From a checkpoint of a small multi-label image tagger: 14.8M parameters.
Rows from block 9, named by matrix and row number. Rows with one number belong to one attention dimension. Each number is 128 + 32 x the weight over the matrix's rms, rounded and kept within 0 to 255. All counts start at 0.
# v: attention value (model.blocks.9.attn.v.weight, 320x320), inputs 214-319
# proj: attention output (model.blocks.9.attn.proj.weight, 320x320, transposed), outputs 214-319
v.76 [ 90  94 158 123 142 143 133 155 176 179 147 174 147 112 123 138 118 145 132  94 132 179 132 123 171 142  94 101 111 120 178 107 119 161 142 147 100 121 126 157  88 108 138 142 127  95 122  89 119  79 101 139 147 107 116 116 161 100 117  87 124 126 113  66  56  84 130 125 152  49 110  87 111 132 127 167 147 128 161  96 157 117 121 133 103 133  62 150 142 123 141 180 135  87 145 123  89 137  96 185 159  85 165 180 106  89]
proj.76 [193 142  47 155  54 131  93 125  93 144 122 125 108 143 119 119 124 119 129 142 139 106 170 135 141 113 115 150 121 169 142 166 138 173 151 153 134  68 107  81 145 179 139 117 144 135 200 143  92 169  97 154 125 144 178 101 106 183 146 132  93 109 153 107 127 200 127  94 139  80 149 166 165 103 109  85 109 134 144 136 106 119 111 105 162 125 108 133 147 133 107 152 120  91 129 151 127 117 115  66 150 142 120 130 149 144]
v.77 [175 117 105 178 170 118 142 118  90 164 169 173 148 109 158 160 138 103 112 155  92 148  94 126 132  61 112  70  96 127 117  98 130 151 110 117 150  94  81 138  94 111 139  99  88  80 114  93 120 155 103 137 102  88 133 171 110 107 186 177 124 100 101 166  92 114 119 187 112  94 108 114 135 136  82 123  79  87 112 177 149 124 143  99 113 166  87 126 109 111 102  82 145 182 121  89  84 129 102 168 126  27 107 100 128 121]
proj.77 [169 141 119 113 127 118  93 122 135  97  93  72 137 152  59  74  58 121 147 120 147 133 138 107 148 207 208 174 158 168 113 163 185 126 162 154 150 129 142 107 162  73  77 123 112 112 122 125 178 101 129 137 148 136 173 147 171 148 129 142 138 129 140 147  89 164  92 167  52 124  99  97 134 125 158 163 151 137 162 118 120 107 138 115 101 116 131 136 148 102 110 162 166 124 161 119 183 104 155 142 104 164 197 112 130 165]
v.78 [117 129 109 166 111 153 146 164 104 173 200  56 152 114  95 147 137  87 108 125 154 137  89 118 149 114  75 108  94 198 175  81 126  29  97 164 118 165 124 163  43  89  86 103  74  83 117 128 129  97  99 145 141 133 114 115 162 137  82 148 132 165  97 152 121 129 149 133 180 103 147  66 109 104 111 173 110  77  91 161 169  95 139 142 177 132  88 177 129 121  72 115  93 186 110 162  44 125 137  91 163 102 210  96  96 179]
proj.78 [148  93 138 193 157 122 142 158 137 104  91 195  74 102 129 149 174 123 112 119  87 205 108 148 159 157 182 128  79 108 143 174 171 161 140 148 150  65  91  98 165  77 123 209  54 132  81 125  80 187 213 222 136  70 129 153 134 174 128 150 126  70 133  41 158  80 150 132  87  90 124 172  75 179 146  79 124  71 125 120 163 131 124 118  98 202 149 121 134  70 162 159  65 116 172  88 167 124 103 150 156 125 124 113 173 121]
v.79 [122 145 136  98 109  92 145 161 105 154 175 105 152 129 122  84 176 119 155 126 108 178 126 152 150 148 200 124  99 136 176 136 120  74  79 132 142 113 126 156 126  78 127 108 132 113 118 132 137  63  99 132 148 111 113  82 154 151 141  87 131 145 168 180 126 165 121 135 237 142 195 125 121 130 145 141 124 138 145 125 125 142 188 191 146  81 119 177 156 157 132 112 102 107  76 123 155 120 113 126 112 104 137  95  93 105]
proj.79 [116 120 142 142  86 152 154 130 162 143 109 165  62 111 116 159 161  83 154 151 177 149 100 189 162 163  99  82 144 148  63 104 126 135 165  88  90 114  99 135 186 152 115 129 112 132 105 108 101 191 197  96 158  80 117 130 108 124 152 180 146 105 122 162 151  96 139 103 117  76 114 159 116 157 166  93 199  97 127 185 154 132 133 102 127 203  98 118  95 114 153 215 116 139 191 104  93  99 178 143 172  80 116 143 226 171]
v.80 [163  71 154 176  76 145 102  93 126 103 103 157 151 116 182 153 111 118  90 149  88 135 149 144  79 148 153 149 170 172 122 127 153 105 125  97  91  85 136 185 122  84 150  89  92 101 126 153 123 102 138  94  82  77 197 161 159 143 174 186 147  59 161 153 107 173 144 100 151 149 107  74 130 151 148 142 185 129  91 117  91 123 103 131 142 141 160 159 126  92 120  98 133 125  59 168  38 143  80  96 115  92  97  99 157 149]
proj.80 [106  82  97 137 158 140 126 225 138 193 146 148  78 126  87 112 149 147 122 115 111 167 112 103 157 133 171 134  84 178 122 156 161 102 126 116 154 148 112 126 187 141 128 171  78 191 131 153 141 172 135 122 104  74 140  95  81 136 118 101  91 167 173 111 103 113  82 122 159  88 120 151 141 227 100 118 119  91 123 145  86 106 147  95 123 170 134 124 138 173  94 113  98 142 180 133 156 114 132 148 197 191 105 174  72 139]
v.81 [152 153 121 199  97 120  38 116 178  71 148 154 143 149  96 127 130 148 106 127 103 144 164 150 163  44 175 111 128 120 142 164 139 166 154 124 122 110 174 111  70 144 155 101 141 117 137 107 110 120 132 113 173 119 172 161  95 126 105 137  68 153 118 217 127 147 177 163  49 121 120 110 108 141  88 136 152 164 112 133 153  79 169 113 153 198 159 102 135 126 115 160 108 129  97  73 195 154 104 121 127 158  97  79 119 158]
proj.81 [ 93  84 109  70 123 151  98 127 103 155 118 142 125 129 161 168 146  90 132 113 158 121 108 137  97 148  69 121  99 109 125 116 114  68 121  82 121 136 113 110 142 106  96 136 137 172 100 127 105  52 141  93 111 158 129 141 143  78  99 134 163 193 102 127 116 105 103  88 116 161  90 110 100  74 167 136  99 136 120 125 182 152  99 155 136  89 136 128 105 124  42  87 127  76 151 132 115 114 159 124  86 183 159 151 212  95]
v.82 [ 95 111 125 145 113 118  83 136  80 147 123 108 106 168 120  77  86  95  87 117 141 140  76 172 165 102  68  17 140  87 121 147 136  91 133 142 118 148 112 146 120 145 153 165 166 107 151 128 154 139  73 133 177  88 124  97  99 122 155 140 109 120  87 115 136 126  87 110 209  82 141 134  95 153  99 111 151 151 164 123 194 142 151 209 151 133 127 111 129 118  82  85 129 134 138  81 174 130 136 115 145 130 114 125 141 132]
proj.82 [ 68 150 137 152 125 124 155 173 162  73 180 113 132 112 116 130 160  65 104 171 132 157 155  90 147 111 192 212 111 137 151 106 114 169 148  99 109 184 118 133 175 132  71 142 160 190 103 113  92 176 146 124 168 132 141 188 146 153 129 123 171 143 119 210 128 138 169  96 127 122 134 155 118 101 123 164 171  79 114 126 125 125  65 108 193 127 187 178 148 111 177 197 157 133 161 118  28 153 118 142 114 133 136 164 125 101]